config.yaml
n_mels: 64
hop_length: 320
win_length: 400
encoder_moe: "top_k"
fusion_encoder_fused_qkv: true
fusion_encoder_moe_every: 2
fusion_encoder_experts_per_token: 2
optimizer: "muon"
orthogonalizer: "newton_schulz_5"
epochs: 29.2
decay_fraction: 0.3
final_lr_fraction: 0.05
weight_decay: 0.02
Rows from block 3 of the fusion encoder of a small audio-text matching model, named by matrix and row number. Rows with one number within an expert belong to one neuron, the router's apart. Each number is 200 + 40 x the weight over its row's rms, rounded and kept within 0 to 999. All counts start at 0.
Before each expert's rows are labels from the 100 texts, of 14976, where the router gives the expert most weight on average: "fires on" is the input token at the peak. Only what is clearly more common there than usual is listed. The data: short pieces for a synthesised band: melody, chords, bass and drums. In brackets: how many of the 100, against the usual share in percent.
# router: router (fusion_encoder.blocks.3.mlp.router.weight, 4x192, trained with AdamW), inputs 0-191
# up: expert up (fusion_encoder.blocks.3.mlp.up, 4x384x192), inputs 0-191
# down: expert down (fusion_encoder.blocks.3.mlp.down, 4x192x384, transposed), outputs 0-191

# expert 1
fires on: "chords" (11 vs 3.2)
router.1,240,149,261,214,166,171,186,234,235,211,139,129,172,189,202,233,161,256,137,207,236,256,206,149,193,193,142,152,209,272,196,200,189,265,179,235,254,260,234,314,228,161,180,183,210,175,173,215,146,119,156,157,217,170,204,161,128,273,165,184,246,143,153,210,211,135,166,135,294,126,173,137,223,224,205,142,154,178,196,259,216,227,256,213,250,234,162,212,207,258,203,144,179,162,122,196,194,192,216,185,194,295,222,196,208,231,257,223,181,132,156,159,220,230,158,210,170,178,191,188,220,279,243,160,194,175,171,219,224,181,206,217,248,210,150,216,188,247,244,184,229,221,222,227,217,232,175,166,116,271,231,242,168,182,262,208,196,121,160,264,152,149,212,184,183,202,227,238,210,139,231,180,177,200,252,216,155,159,125,230,242,198,204,177,188,205,189,227,225,167,187,274
up.3,204,176,235,237,180,218,160,134,169,157,226,258,165,249,263,225,217,199,111,224,258,144,191,225,160,238,311,224,245,154,238,216,230,199,159,174,162,193,186,140,179,240,208,235,188,188,198,187,204,89,264,194,196,244,179,197,218,199,211,107,244,228,208,242,269,194,218,229,176,229,217,174,191,159,215,132,200,213,196,247,247,279,208,215,211,257,195,108,196,221,237,193,238,207,147,154,127,207,212,212,221,136,122,248,242,247,147,196,90,252,233,240,171,180,164,214,215,210,191,195,300,256,189,232,144,216,201,181,213,212,144,196,250,231,231,199,151,168,223,198,211,180,227,203,196,255,211,135,292,277,232,174,211,242,205,212,206,162,201,143,164,234,165,156,201,214,209,163,206,180,211,190,296,239,159,215,191,213,186,140,211,270,274,185,198,236,205,155,120,197,232,197
down.3,185,218,213,297,170,241,178,185,238,211,165,216,165,264,109,209,156,176,241,253,165,188,236,219,185,209,220,201,199,215,183,188,277,150,221,115,180,164,309,190,196,151,174,202,130,162,190,190,155,169,245,218,213,227,183,192,221,204,213,254,244,224,182,209,167,178,168,178,186,203,198,193,165,187,171,179,243,169,263,230,211,213,205,136,253,197,219,250,191,234,168,156,141,269,206,212,229,252,187,159,171,231,242,157,174,101,205,193,144,195,132,246,210,224,177,202,197,167,184,235,206,161,245,164,169,257,195,292,229,137,197,147,201,173,133,206,185,173,247,181,186,228,187,191,312,134,114,154,202,181,184,151,183,230,178,223,210,187,92,168,193,195,240,164,175,145,206,204,212,207,246,129,159,228,318,182,215,229,222,196,174,85,195,186,206,196,172,179,139,202,302,183
up.4,203,224,226,245,254,210,269,338,176,65,186,232,252,215,288,173,266,169,178,198,117,163,188,174,186,227,208,183,216,198,174,151,176,257,190,169,191,244,191,194,200,225,278,204,177,159,191,224,177,129,141,240,258,180,174,177,162,145,141,197,181,240,215,170,173,138,139,224,97,155,194,173,170,118,172,170,197,170,173,174,176,166,162,220,219,163,205,307,224,170,178,195,263,154,170,217,180,202,236,222,123,161,193,154,181,180,196,111,206,145,232,205,205,175,138,223,188,143,147,249,161,244,197,236,146,203,176,164,245,200,186,241,238,191,180,188,209,219,220,216,213,182,272,255,170,181,259,199,221,205,212,167,222,210,207,208,145,231,298,179,214,162,192,207,108,196,150,219,206,168,210,205,188,208,235,187,110,213,186,187,244,171,211,178,192,179,187,193,212,291,222,180
down.4,181,201,175,147,199,177,211,289,205,180,190,207,206,234,134,237,231,198,271,135,229,175,230,166,187,235,143,273,237,154,206,200,203,173,184,203,223,243,132,175,197,222,144,245,185,178,202,185,164,246,241,256,201,173,201,222,263,228,132,207,187,195,139,146,252,169,105,249,220,188,154,186,225,199,205,173,193,158,99,213,90,183,262,209,175,178,219,174,206,286,152,203,180,147,166,264,186,209,261,205,176,208,157,248,254,164,225,197,154,165,268,195,209,217,240,240,252,189,250,213,254,167,189,128,203,204,184,237,205,213,139,235,216,214,207,219,230,172,215,135,192,175,152,62,197,135,163,261,186,238,253,196,201,187,246,200,194,208,222,208,213,166,160,255,188,241,208,252,239,187,158,250,293,245,191,201,216,205,204,238,205,100,100,161,187,164,229,139,198,191,223,234
up.5,189,176,206,251,164,117,105,210,252,217,238,266,159,220,234,232,180,247,170,285,281,165,214,185,117,190,182,178,216,188,199,144,175,187,261,194,238,217,218,156,198,222,154,147,209,197,130,232,203,173,221,238,182,194,197,147,212,130,220,185,245,197,192,239,224,197,214,228,146,216,185,220,215,151,146,239,262,197,247,206,269,187,181,207,183,185,170,268,181,233,189,167,186,166,207,173,242,187,280,218,145,217,209,202,342,227,223,227,235,195,134,211,218,172,202,259,177,144,228,160,165,265,233,270,203,236,236,202,203,149,203,280,181,158,232,170,214,177,193,182,230,203,202,253,192,277,226,186,242,217,169,182,215,99,223,240,165,99,135,149,151,230,150,217,195,194,239,272,165,191,217,136,174,276,170,191,152,235,128,221,224,234,199,187,157,185,196,272,168,161,259,204
down.5,208,168,258,131,228,250,163,165,170,245,231,248,252,174,168,210,167,214,184,192,239,150,186,174,181,239,209,203,208,137,158,255,188,217,187,199,150,165,192,152,174,196,207,248,139,224,264,204,178,213,163,240,181,163,141,253,246,163,241,199,196,212,251,178,175,170,172,188,147,115,235,159,199,165,192,212,130,228,250,162,203,178,216,232,164,195,161,114,246,173,192,215,177,262,204,171,177,269,197,214,243,201,208,146,240,237,220,237,217,214,211,250,243,166,224,168,170,195,192,191,205,161,235,152,115,192,192,191,146,112,142,225,198,140,213,244,147,167,185,77,178,215,217,225,115,191,161,215,252,183,153,126,129,254,242,236,240,198,232,259,227,217,258,211,236,243,140,222,202,105,195,174,140,192,206,260,201,142,172,192,208,228,202,244,120,211,283,102,196,151,181,143
up.6,197,228,204,263,158,197,135,167,182,240,146,153,205,202,272,135,247,180,213,276,209,192,163,295,214,204,212,292,166,204,168,201,182,216,224,175,173,239,196,204,147,146,181,185,200,150,229,223,204,179,184,276,186,135,179,200,182,284,212,180,153,157,212,242,185,219,164,176,149,194,121,141,187,230,110,221,244,237,227,231,190,163,209,221,170,273,135,189,209,166,158,189,182,126,279,198,166,126,177,213,170,103,191,178,198,198,217,188,121,256,228,198,214,179,202,179,241,243,210,251,116,311,184,104,181,183,231,173,213,182,184,223,152,196,187,219,146,180,242,221,201,159,249,150,157,133,266,213,195,152,176,192,218,232,238,173,157,236,237,228,164,163,228,191,162,238,166,197,239,227,208,252,199,226,166,171,161,211,129,186,210,240,170,304,137,223,219,166,169,167,174,236
down.6,109,166,164,196,194,185,211,235,193,203,302,262,159,195,182,175,191,131,159,175,172,224,255,207,157,232,149,227,236,209,168,226,208,173,214,216,222,131,262,182,206,178,136,192,217,226,233,103,293,163,181,193,179,196,161,130,162,196,193,181,228,159,201,203,229,180,223,177,216,211,215,213,168,195,213,151,181,210,233,169,233,129,207,156,308,171,166,182,212,228,231,182,246,178,243,200,244,199,196,128,212,220,181,240,246,208,146,175,154,196,188,203,123,312,248,233,195,192,199,168,230,200,198,236,180,205,161,207,199,111,252,179,170,123,147,229,184,142,164,165,187,194,228,235,238,171,199,213,223,207,132,216,226,182,214,241,192,274,137,186,85,172,220,173,238,174,231,276,190,158,108,153,101,143,262,247,202,289,177,238,242,241,175,216,207,181,161,224,209,170,204,246

# expert 2
fires on: "chords" (11 vs 3.2); "minor" (8 vs 2); "<end>" (8 vs 3.9); "major" (8 vs 2)
router.2,221,179,239,212,210,252,260,204,193,247,262,164,145,157,154,182,173,215,189,176,222,189,238,225,220,226,222,123,299,203,215,187,197,146,200,203,170,202,232,197,198,184,194,185,214,153,151,201,171,166,196,190,128,198,314,151,239,237,260,189,141,236,205,275,214,170,179,295,191,227,273,228,226,290,160,140,177,202,214,168,191,210,259,177,159,179,157,297,251,244,193,215,240,122,179,229,116,227,128,203,255,263,220,176,204,255,194,224,253,188,192,212,185,187,240,213,213,180,141,202,213,263,225,178,138,208,216,124,230,273,223,193,176,219,190,217,170,183,147,155,245,219,156,227,150,247,249,189,188,220,213,239,171,203,199,140,193,174,230,197,285,126,162,169,217,206,243,181,140,199,186,166,256,179,212,189,142,168,189,192,90,202,153,129,177,232,146,177,266,166,155,192
up.3,165,254,165,215,200,100,187,225,145,226,188,175,168,184,198,146,160,204,208,200,241,151,179,214,208,156,146,155,161,139,200,233,204,160,175,206,190,199,168,203,193,231,200,201,241,248,229,115,181,213,134,169,209,159,230,229,202,250,217,303,136,263,217,162,186,250,222,226,209,166,257,198,180,173,147,146,179,276,223,214,232,172,197,195,168,136,269,230,173,137,142,207,219,231,226,200,177,236,242,190,267,201,140,192,219,124,172,189,204,179,121,167,162,220,232,201,214,219,112,121,177,207,265,133,196,282,252,70,246,226,174,237,190,291,211,144,165,218,201,178,207,215,160,243,219,138,269,169,203,233,244,234,271,186,167,189,247,173,271,229,217,222,192,179,200,110,270,195,236,228,236,280,219,230,193,230,187,165,264,187,211,187,185,231,192,212,237,163,188,193,230,185
down.3,192,191,205,198,163,224,163,256,227,133,228,160,181,282,167,166,227,180,244,143,183,159,172,226,275,143,278,84,153,220,172,103,224,137,150,156,276,282,189,240,262,218,150,156,233,270,162,155,188,230,237,182,201,185,134,250,168,240,165,221,201,218,189,212,214,203,184,177,242,300,179,213,248,169,222,187,205,203,189,187,122,184,196,135,242,231,240,199,183,162,192,153,203,214,142,218,274,183,255,131,252,143,177,211,207,213,165,247,172,259,238,244,239,271,228,173,168,284,138,174,162,225,198,194,181,220,259,197,211,192,222,161,297,192,244,205,168,168,162,223,245,253,216,221,196,159,155,170,167,237,180,243,208,135,244,221,247,156,158,249,171,150,215,213,187,235,199,136,246,185,151,238,203,249,207,269,196,196,221,192,202,183,236,221,225,219,166,188,214,148,183,202
up.4,293,202,191,274,185,191,229,155,227,169,153,365,231,209,228,191,172,235,191,156,89,232,211,224,192,208,174,232,222,129,196,182,239,115,210,175,172,248,229,206,197,229,201,197,162,167,199,117,213,258,201,239,202,241,194,188,224,145,208,138,171,155,181,197,199,212,139,225,164,187,219,175,194,208,178,197,223,231,173,168,177,152,213,217,210,222,151,205,195,171,153,250,221,193,232,174,184,154,228,159,176,226,190,162,257,193,240,195,169,187,215,199,242,226,201,177,259,237,169,271,199,194,221,185,188,211,208,321,221,326,234,210,209,176,248,271,206,188,131,205,142,221,235,115,177,141,184,154,184,140,180,150,172,182,206,199,209,141,178,210,222,201,94,193,195,182,196,208,163,151,169,168,181,200,163,224,211,238,153,291,230,152,152,254,225,187,295,244,223,217,171,278
down.4,141,131,160,181,220,157,180,218,119,248,168,177,174,171,166,237,206,208,195,184,157,175,174,197,214,151,238,175,206,185,195,266,181,174,312,205,246,172,159,96,198,215,213,190,252,207,191,254,223,230,229,181,90,267,258,307,239,204,161,204,137,144,216,231,184,215,162,258,194,152,217,213,238,259,158,286,235,224,247,143,158,199,147,158,182,178,188,160,168,255,232,231,201,227,221,187,207,213,135,213,220,94,149,236,169,233,208,173,197,212,199,230,158,195,134,186,180,283,231,235,156,157,199,177,171,273,195,291,195,248,289,254,159,177,215,250,192,160,193,200,221,173,170,218,204,196,174,181,271,197,195,215,271,110,250,193,120,159,176,217,206,205,175,274,209,207,212,174,147,159,167,191,172,185,194,153,149,218,214,194,213,248,225,176,196,202,217,239,213,155,208,168
up.5,281,105,270,218,239,193,210,217,167,223,165,255,201,277,212,200,244,193,196,164,149,151,214,250,128,142,207,206,246,228,194,174,205,181,235,150,230,139,189,200,128,182,210,168,137,155,130,163,190,204,211,173,261,192,212,182,204,217,185,195,168,187,256,186,226,261,285,237,259,153,239,184,198,180,173,213,194,173,222,184,237,215,220,129,223,289,193,158,182,217,180,239,174,212,214,174,91,170,185,197,118,198,194,169,280,218,222,194,160,230,288,212,178,290,60,165,207,201,205,178,174,103,189,179,251,224,221,204,207,177,201,254,244,189,303,219,210,185,123,138,209,192,166,216,154,226,218,200,173,199,189,184,211,260,212,176,163,169,242,197,204,179,230,254,211,269,182,150,220,169,150,146,226,187,218,195,224,241,172,232,176,149,194,159,141,236,252,171,166,219,231,252
down.5,214,163,179,166,176,191,171,282,274,144,166,185,213,219,249,176,169,243,171,178,137,186,169,186,233,221,221,122,169,200,176,183,201,225,222,232,145,229,186,165,272,234,245,137,107,292,204,169,219,294,171,233,214,229,161,214,213,243,251,199,287,165,178,244,161,160,258,203,130,211,211,163,246,146,117,174,168,186,172,201,247,171,186,262,177,225,197,159,133,214,200,209,209,198,223,149,218,228,212,190,225,198,151,219,149,259,221,238,236,209,287,218,198,216,193,246,168,180,221,194,186,164,210,281,132,214,221,224,237,238,191,218,182,159,215,135,228,185,178,221,190,143,125,112,215,329,205,178,271,208,163,231,157,137,199,148,179,157,223,217,192,278,158,111,176,234,207,184,259,254,179,172,166,186,225,198,274,213,196,205,262,178,180,166,165,184,183,169,240,191,170,194
up.6,178,207,152,182,91,140,203,232,161,216,196,219,226,237,204,254,156,171,177,177,183,142,162,255,175,76,187,112,163,256,148,196,193,253,187,187,250,210,224,178,156,121,260,179,240,275,134,204,258,122,224,134,245,156,213,218,315,189,248,221,265,235,199,268,155,218,209,218,176,231,185,230,186,231,225,209,222,217,250,168,148,251,170,183,200,175,143,214,222,303,157,242,209,267,253,228,220,184,195,177,163,206,220,205,158,183,280,165,201,202,185,221,260,221,182,178,212,217,192,169,151,186,153,240,189,228,161,191,251,110,240,196,217,156,182,224,159,193,184,222,176,186,178,162,197,187,233,193,243,208,183,215,179,185,272,162,207,139,245,220,177,244,172,239,175,231,225,245,125,220,214,213,238,136,292,180,180,225,143,195,203,258,252,228,171,177,179,224,124,171,180,188
down.6,256,186,175,229,227,221,160,265,221,191,241,237,156,192,144,197,222,253,213,146,180,214,237,155,235,164,174,196,205,197,172,266,262,231,213,176,147,148,202,199,205,231,101,236,231,243,177,248,167,177,134,140,224,193,132,221,158,161,206,253,205,202,164,166,212,245,78,245,227,146,256,196,215,233,189,236,135,185,299,292,143,159,155,239,210,207,211,226,247,181,210,227,219,204,140,228,306,193,193,203,286,184,158,148,171,175,177,156,180,233,218,229,199,187,255,188,224,208,201,197,201,203,241,221,148,113,208,226,185,171,254,192,231,205,155,228,148,248,179,222,264,165,195,184,208,193,125,208,234,151,189,153,306,153,207,126,192,240,240,179,218,202,245,182,144,202,176,237,114,162,255,221,157,194,173,274,220,185,221,228,208,197,207,242,220,191,198,210,122,131,183,241

# expert 3
fires on: "quiet" (18 vs 1.1); "<end>" (10 vs 3.9); "a" (8 vs 2); "piano" (7 vs 1.3)
router.3,179,141,177,135,181,238,215,112,167,177,249,177,155,187,286,139,203,209,217,161,168,222,213,230,211,174,234,229,210,231,173,118,271,157,210,208,248,246,157,186,204,222,212,180,209,248,310,194,141,223,258,219,169,217,135,255,213,155,163,148,230,163,165,192,250,240,214,197,177,181,229,258,207,181,211,223,131,187,197,194,238,167,233,205,153,197,247,150,193,162,248,192,253,280,257,284,205,137,275,268,216,199,165,183,251,200,186,245,210,279,192,217,83,222,251,166,229,157,163,185,215,199,204,274,221,147,282,220,175,193,166,146,168,108,196,191,185,221,170,195,196,210,194,233,219,202,194,185,168,241,166,139,170,240,255,204,245,222,225,258,247,300,265,218,167,239,253,255,185,154,218,120,212,134,189,144,191,232,194,214,166,213,206,205,205,213,188,209,168,189,228,197
up.3,151,275,212,231,171,160,143,193,190,167,218,212,218,146,225,145,158,193,165,250,199,223,281,231,147,198,127,172,230,185,199,179,167,241,241,259,230,66,179,185,217,140,239,246,298,131,134,235,201,222,151,200,239,137,260,225,177,197,166,155,193,188,131,218,213,209,222,211,176,211,176,198,176,229,201,195,170,175,180,185,165,194,198,218,213,286,158,162,201,178,177,163,130,168,143,220,217,163,244,219,261,201,149,203,217,164,185,250,179,204,182,245,172,257,238,250,178,241,164,166,257,156,260,192,241,203,237,142,227,174,167,224,265,220,240,243,120,174,242,215,205,217,130,241,178,232,228,245,180,285,205,225,136,168,231,237,131,188,295,202,277,237,175,259,177,253,169,218,147,223,219,175,272,241,219,171,221,164,211,181,172,269,216,240,224,248,144,182,185,200,245,193
down.3,177,181,169,170,173,203,158,205,187,185,210,219,200,207,302,187,207,194,146,241,205,219,166,157,210,166,151,142,234,240,223,212,222,244,202,247,212,115,194,182,234,163,196,252,275,209,229,243,252,187,226,199,171,195,94,175,193,241,151,234,212,174,264,210,199,225,162,272,125,112,163,199,189,162,190,183,150,222,203,221,227,209,233,159,142,319,240,246,125,234,155,218,131,265,204,185,234,199,181,220,205,149,206,196,201,223,274,149,176,108,113,186,207,116,186,221,150,227,175,189,206,197,219,171,165,238,216,240,304,182,255,207,208,149,193,218,233,176,133,194,217,171,176,208,181,206,139,123,233,207,229,228,197,212,181,304,155,244,212,223,131,207,202,216,242,156,158,136,233,223,194,161,171,177,233,151,236,232,233,161,181,177,187,151,202,308,178,208,217,242,149,199
up.4,222,157,304,209,118,156,204,213,126,210,208,194,244,162,246,194,205,149,176,264,214,158,220,234,206,225,218,208,243,156,182,161,215,177,201,172,186,176,134,205,224,205,268,170,225,110,160,136,220,198,225,189,233,258,213,182,215,231,224,137,188,199,246,279,238,190,129,244,262,186,217,169,192,233,174,218,222,167,190,197,269,232,215,252,201,177,199,139,111,201,239,174,143,259,188,154,158,239,167,231,160,230,185,248,164,192,204,200,249,219,256,192,191,226,200,259,144,228,110,223,197,217,258,189,240,273,152,201,172,183,172,230,240,251,214,173,209,165,176,209,267,259,197,224,200,193,179,110,173,222,126,170,187,219,240,301,162,148,173,84,185,193,255,246,266,184,187,144,277,188,235,224,179,174,220,142,169,236,236,215,254,267,219,205,241,205,205,178,190,219,149,140
down.4,144,179,213,208,164,176,182,280,250,163,163,219,142,133,188,231,200,276,224,243,127,223,154,163,189,191,190,172,159,194,149,106,263,193,229,211,219,177,168,272,219,158,159,291,236,200,222,222,245,186,110,243,259,217,152,231,146,205,192,164,200,190,137,251,130,211,215,186,228,248,245,162,262,215,213,181,165,154,171,255,198,143,179,228,229,155,159,202,212,257,184,218,173,247,163,247,188,155,256,222,180,166,182,182,205,128,239,211,177,197,185,207,290,211,189,229,147,240,245,246,244,214,198,140,207,237,226,150,166,211,177,145,209,238,155,248,144,178,169,148,192,207,249,203,257,241,174,92,199,244,195,197,172,231,196,139,240,191,169,270,195,229,275,253,180,207,217,245,237,217,232,158,268,240,183,248,201,243,239,175,250,206,176,208,150,208,307,223,155,194,244,236
up.5,281,149,151,216,196,195,215,197,188,150,113,178,228,288,141,213,207,166,145,251,200,185,180,256,163,206,215,185,130,252,158,172,182,246,172,188,184,190,177,224,151,227,177,208,221,188,212,255,263,152,224,159,197,207,302,178,166,171,204,246,154,126,184,142,131,225,122,229,273,224,185,213,222,213,183,202,154,162,214,260,128,204,258,193,156,235,254,276,202,234,242,146,166,240,179,278,257,220,161,213,214,188,238,219,240,160,205,191,215,236,250,248,132,217,248,155,240,174,196,183,259,215,193,197,165,227,108,166,140,193,222,184,228,201,244,190,220,153,167,128,258,238,179,218,172,187,212,157,207,220,123,193,199,141,237,292,197,214,156,219,207,167,226,214,232,203,201,124,171,182,146,176,212,226,277,164,233,199,247,250,155,235,198,149,171,185,106,200,235,185,171,142
down.5,198,221,200,195,178,103,218,207,131,192,217,227,255,181,251,225,177,195,237,128,257,152,238,186,282,218,224,145,191,197,262,140,200,225,147,228,126,180,229,170,158,194,251,166,118,105,179,165,244,229,197,181,205,210,233,135,303,131,201,174,206,206,221,207,175,205,253,180,150,235,220,247,192,243,228,165,207,186,154,214,231,203,234,194,231,161,234,204,238,120,204,269,257,239,185,139,188,207,112,225,258,158,193,188,137,224,185,147,212,181,190,197,259,140,232,256,263,184,227,197,234,211,200,221,118,210,266,207,225,190,261,130,205,155,204,200,181,257,183,220,186,156,160,200,241,218,178,194,154,133,232,221,180,152,187,210,168,213,179,211,171,188,255,189,152,190,250,204,146,123,191,192,195,204,262,189,172,227,197,163,118,150,91,294,185,193,186,215,196,146,155,239
up.6,180,221,241,147,233,207,181,151,236,199,203,188,203,171,171,180,211,240,145,252,209,219,145,141,171,206,246,239,242,215,240,179,241,294,140,309,169,189,233,196,193,195,131,219,199,204,189,198,192,155,201,231,171,126,220,199,232,188,150,144,181,136,230,211,205,238,218,136,177,190,257,255,227,149,181,173,235,351,190,231,216,175,154,201,181,237,272,230,243,155,138,190,205,206,174,192,114,195,147,169,128,132,165,180,240,179,193,245,192,201,178,236,220,208,226,180,147,251,131,176,154,221,261,168,238,159,188,266,129,153,225,242,188,288,160,182,200,130,215,210,172,209,206,214,161,247,284,165,193,146,126,169,164,215,207,177,268,185,271,191,136,142,166,174,277,256,197,204,198,240,252,187,136,194,260,194,204,251,196,178,205,230,221,219,201,161,209,232,223,204,210,220
down.6,156,254,178,175,239,162,159,186,225,124,62,96,171,197,175,185,171,199,286,178,242,165,179,212,231,192,166,181,208,216,191,166,139,189,246,239,114,186,228,218,173,228,246,269,183,174,145,184,217,196,160,153,120,188,221,225,253,211,219,199,156,226,201,207,249,217,224,188,199,243,183,220,214,192,176,270,196,173,168,193,186,142,259,209,213,261,185,201,232,244,304,197,160,177,243,138,214,185,191,218,199,204,182,191,186,207,198,279,256,183,231,170,169,220,209,155,250,121,165,202,215,250,211,225,188,213,206,194,185,210,171,206,279,211,193,233,172,207,138,161,183,175,150,62,148,141,220,193,209,185,222,178,135,237,183,166,266,268,252,214,183,142,266,245,134,220,253,206,180,206,162,152,227,152,157,173,204,266,170,194,164,224,276,170,229,258,208,220,172,261,214,260

# expert 0
fires on: "-" (30 vs 7.6); "d" (9 vs 0.6); "<end>" (9 vs 3.9); "drums" (7 vs 2.5)
router.0,182,263,181,207,226,178,181,213,237,156,155,256,266,226,242,212,246,185,207,230,225,192,189,196,187,199,141,254,175,161,193,245,143,236,194,167,160,150,155,139,180,195,199,161,249,213,207,162,285,245,191,227,229,244,165,252,174,139,217,216,215,205,242,148,176,213,280,172,166,188,155,148,185,139,248,245,220,220,133,165,167,204,128,187,198,185,217,140,201,130,161,269,136,237,144,152,220,222,197,155,171,104,207,167,214,160,179,182,147,178,215,211,238,208,131,203,137,267,285,217,240,105,130,176,240,248,151,249,171,103,218,208,229,202,220,192,200,178,238,239,163,156,214,163,193,163,167,203,253,133,229,194,251,162,138,258,216,257,175,171,168,237,188,258,207,209,165,158,234,243,206,284,159,223,174,220,253,200,251,155,237,190,262,240,210,231,256,218,192,255,246,202
up.3,250,224,218,188,219,257,208,176,178,156,235,161,213,226,169,192,188,187,249,173,196,218,81,162,273,225,216,225,222,257,245,148,215,215,186,179,252,246,185,191,208,169,150,231,235,262,216,166,220,195,233,170,102,237,280,199,185,284,223,251,180,215,220,144,293,135,144,204,192,232,125,159,172,125,236,218,247,182,194,248,200,209,161,201,187,143,191,183,194,223,230,221,157,138,200,249,257,195,212,215,207,193,176,162,196,166,245,261,240,182,263,195,169,150,183,238,233,238,224,162,158,177,267,185,216,154,183,202,226,208,186,127,137,169,162,186,178,288,218,273,200,246,206,197,274,193,139,245,147,303,180,272,223,171,182,199,143,179,193,251,167,205,224,212,152,224,225,159,212,103,107,196,144,251,224,190,208,191,149,193,118,207,187,217,206,239,203,208,265,183,180,212
down.3,166,183,243,155,216,200,244,259,243,190,232,157,188,247,205,231,160,186,175,254,190,218,161,177,215,228,217,165,303,145,169,200,214,197,226,221,259,144,175,113,238,217,130,141,208,193,61,208,158,190,167,277,173,175,204,225,124,237,210,178,143,129,238,146,175,168,234,241,129,159,233,230,196,188,251,253,195,234,157,243,225,179,191,228,243,219,160,196,222,207,197,216,172,190,174,237,134,236,234,307,222,183,274,151,219,177,235,164,275,229,165,164,189,140,176,165,181,218,174,176,203,176,149,155,146,179,239,194,223,258,236,249,253,290,221,247,232,193,166,97,228,210,235,178,164,120,198,197,208,213,158,191,188,223,214,203,177,183,239,257,148,185,222,215,223,179,216,154,248,219,218,250,136,279,198,166,176,234,208,167,232,130,187,190,194,283,187,233,187,226,221,225
up.4,210,211,166,175,208,196,227,260,219,196,239,182,210,249,273,161,204,158,191,222,272,209,227,285,197,166,161,126,231,225,132,213,218,165,110,280,238,213,168,198,187,219,167,231,242,226,199,174,148,219,225,140,160,221,201,197,246,166,144,285,156,241,182,260,173,229,217,265,168,250,347,197,205,148,144,274,203,161,133,230,171,201,214,266,227,289,258,234,211,169,253,242,249,195,156,174,213,154,167,219,168,241,245,163,168,244,204,275,199,154,226,217,207,207,225,163,179,265,160,142,197,224,206,210,229,208,139,225,225,198,219,209,188,214,216,169,159,213,211,240,150,200,195,216,208,144,233,283,139,246,211,213,149,215,196,216,192,113,217,279,187,251,216,197,188,149,214,215,171,190,140,240,145,171,228,242,196,172,223,194,178,218,300,282,193,191,183,189,204,136,217,192
down.4,165,230,173,195,162,111,176,250,223,202,233,165,221,175,153,170,143,141,279,174,247,214,182,190,163,184,189,255,152,267,222,229,245,259,196,270,169,173,183,234,239,167,158,201,205,212,170,242,197,213,267,237,227,217,137,140,162,133,192,121,184,161,159,161,218,221,157,193,224,188,254,234,198,224,247,177,192,108,205,165,260,235,203,189,183,227,241,181,253,174,191,179,247,155,153,180,111,226,249,174,175,178,197,230,223,264,255,193,181,133,201,149,233,224,136,231,182,170,100,136,171,159,197,177,215,259,203,172,157,254,234,194,151,256,179,117,156,168,167,242,234,196,208,211,173,231,255,255,192,214,175,202,196,168,205,185,242,162,193,191,222,165,180,220,274,174,242,169,103,219,216,216,224,212,130,68,210,178,230,113,140,145,231,182,175,196,199,185,210,196,200,139
up.5,205,179,281,195,188,247,197,201,219,183,172,187,219,206,209,193,211,238,222,205,198,178,120,151,235,171,168,165,165,172,298,196,215,127,193,70,171,146,161,181,191,217,171,223,126,186,168,250,243,204,235,260,189,233,184,210,162,208,156,138,167,241,234,267,233,204,239,187,186,172,213,270,111,240,200,200,261,194,194,149,226,191,157,337,232,222,172,220,176,195,150,263,176,218,132,216,264,230,185,195,215,151,183,196,250,181,207,181,135,188,242,142,204,165,169,176,192,188,275,231,188,148,196,168,203,177,116,214,219,207,167,212,174,212,261,201,237,191,229,238,190,228,163,255,152,167,116,145,194,226,189,266,153,176,172,199,225,233,303,196,229,224,134,220,167,191,255,238,225,158,268,172,242,141,217,206,192,180,266,150,213,226,136,137,259,172,181,248,168,223,245,186
down.5,153,196,213,210,133,251,209,194,180,253,237,172,172,152,166,210,127,195,195,263,172,212,253,201,206,127,132,236,112,145,207,160,217,217,205,213,205,181,138,199,206,189,197,226,211,227,200,155,174,139,181,234,237,126,232,165,235,143,201,208,145,237,179,246,203,173,224,241,205,218,156,214,130,240,136,193,225,213,114,207,180,180,325,244,153,203,134,155,281,249,257,224,198,189,158,171,143,208,185,258,241,229,262,146,193,187,177,213,174,193,266,181,182,250,194,207,206,147,180,191,229,257,184,252,224,271,147,185,191,213,195,192,166,141,135,166,155,167,227,114,167,182,208,226,134,126,223,166,188,190,219,175,121,241,177,219,258,172,277,176,209,179,180,278,191,181,165,189,191,116,181,210,192,164,220,249,201,283,155,200,153,212,178,192,201,155,231,149,268,196,207,272
up.6,181,203,220,155,211,206,174,152,209,197,207,202,264,187,68,181,275,274,204,190,182,221,193,206,231,128,200,168,193,211,200,155,187,97,258,182,240,220,126,248,221,246,205,201,242,299,284,147,235,223,197,138,181,155,194,185,120,194,206,186,194,167,200,195,173,184,211,145,221,254,222,228,194,198,229,173,132,212,201,221,219,251,229,130,189,244,161,202,194,197,213,218,186,223,232,215,100,241,184,250,234,219,228,256,189,189,165,206,248,152,278,167,238,216,175,149,176,238,200,206,138,182,207,279,285,190,122,141,134,209,141,242,257,189,201,227,182,153,153,208,256,173,296,256,178,207,212,202,249,253,187,247,154,215,187,155,150,223,166,227,225,163,179,190,195,229,171,168,299,279,218,181,228,202,237,185,196,237,177,173,254,224,158,247,255,143,192,207,225,230,213,172
down.6,268,151,207,204,282,286,235,180,234,206,143,168,167,178,219,232,254,164,234,198,192,287,218,215,190,271,150,199,180,193,223,242,184,168,203,173,166,204,180,249,228,141,221,227,185,247,221,136,211,177,190,234,195,223,252,235,130,192,196,129,182,233,149,185,219,237,256,220,228,204,226,235,175,195,252,126,195,211,194,159,192,267,146,178,224,345,228,237,237,181,164,261,177,236,116,124,202,202,234,160,201,71,268,241,215,196,217,189,282,306,204,238,175,214,257,219,204,163,191,237,236,208,162,198,198,191,246,160,125,126,268,207,149,213,204,157,183,241,215,177,177,201,191,235,212,175,175,171,236,222,162,197,211,220,171,170,193,179,229,183,225,186,254,161,213,201,200,161,108,204,223,204,169,262,255,137,236,146,219,249,221,185,181,143,174,175,234,174,213,226,185,136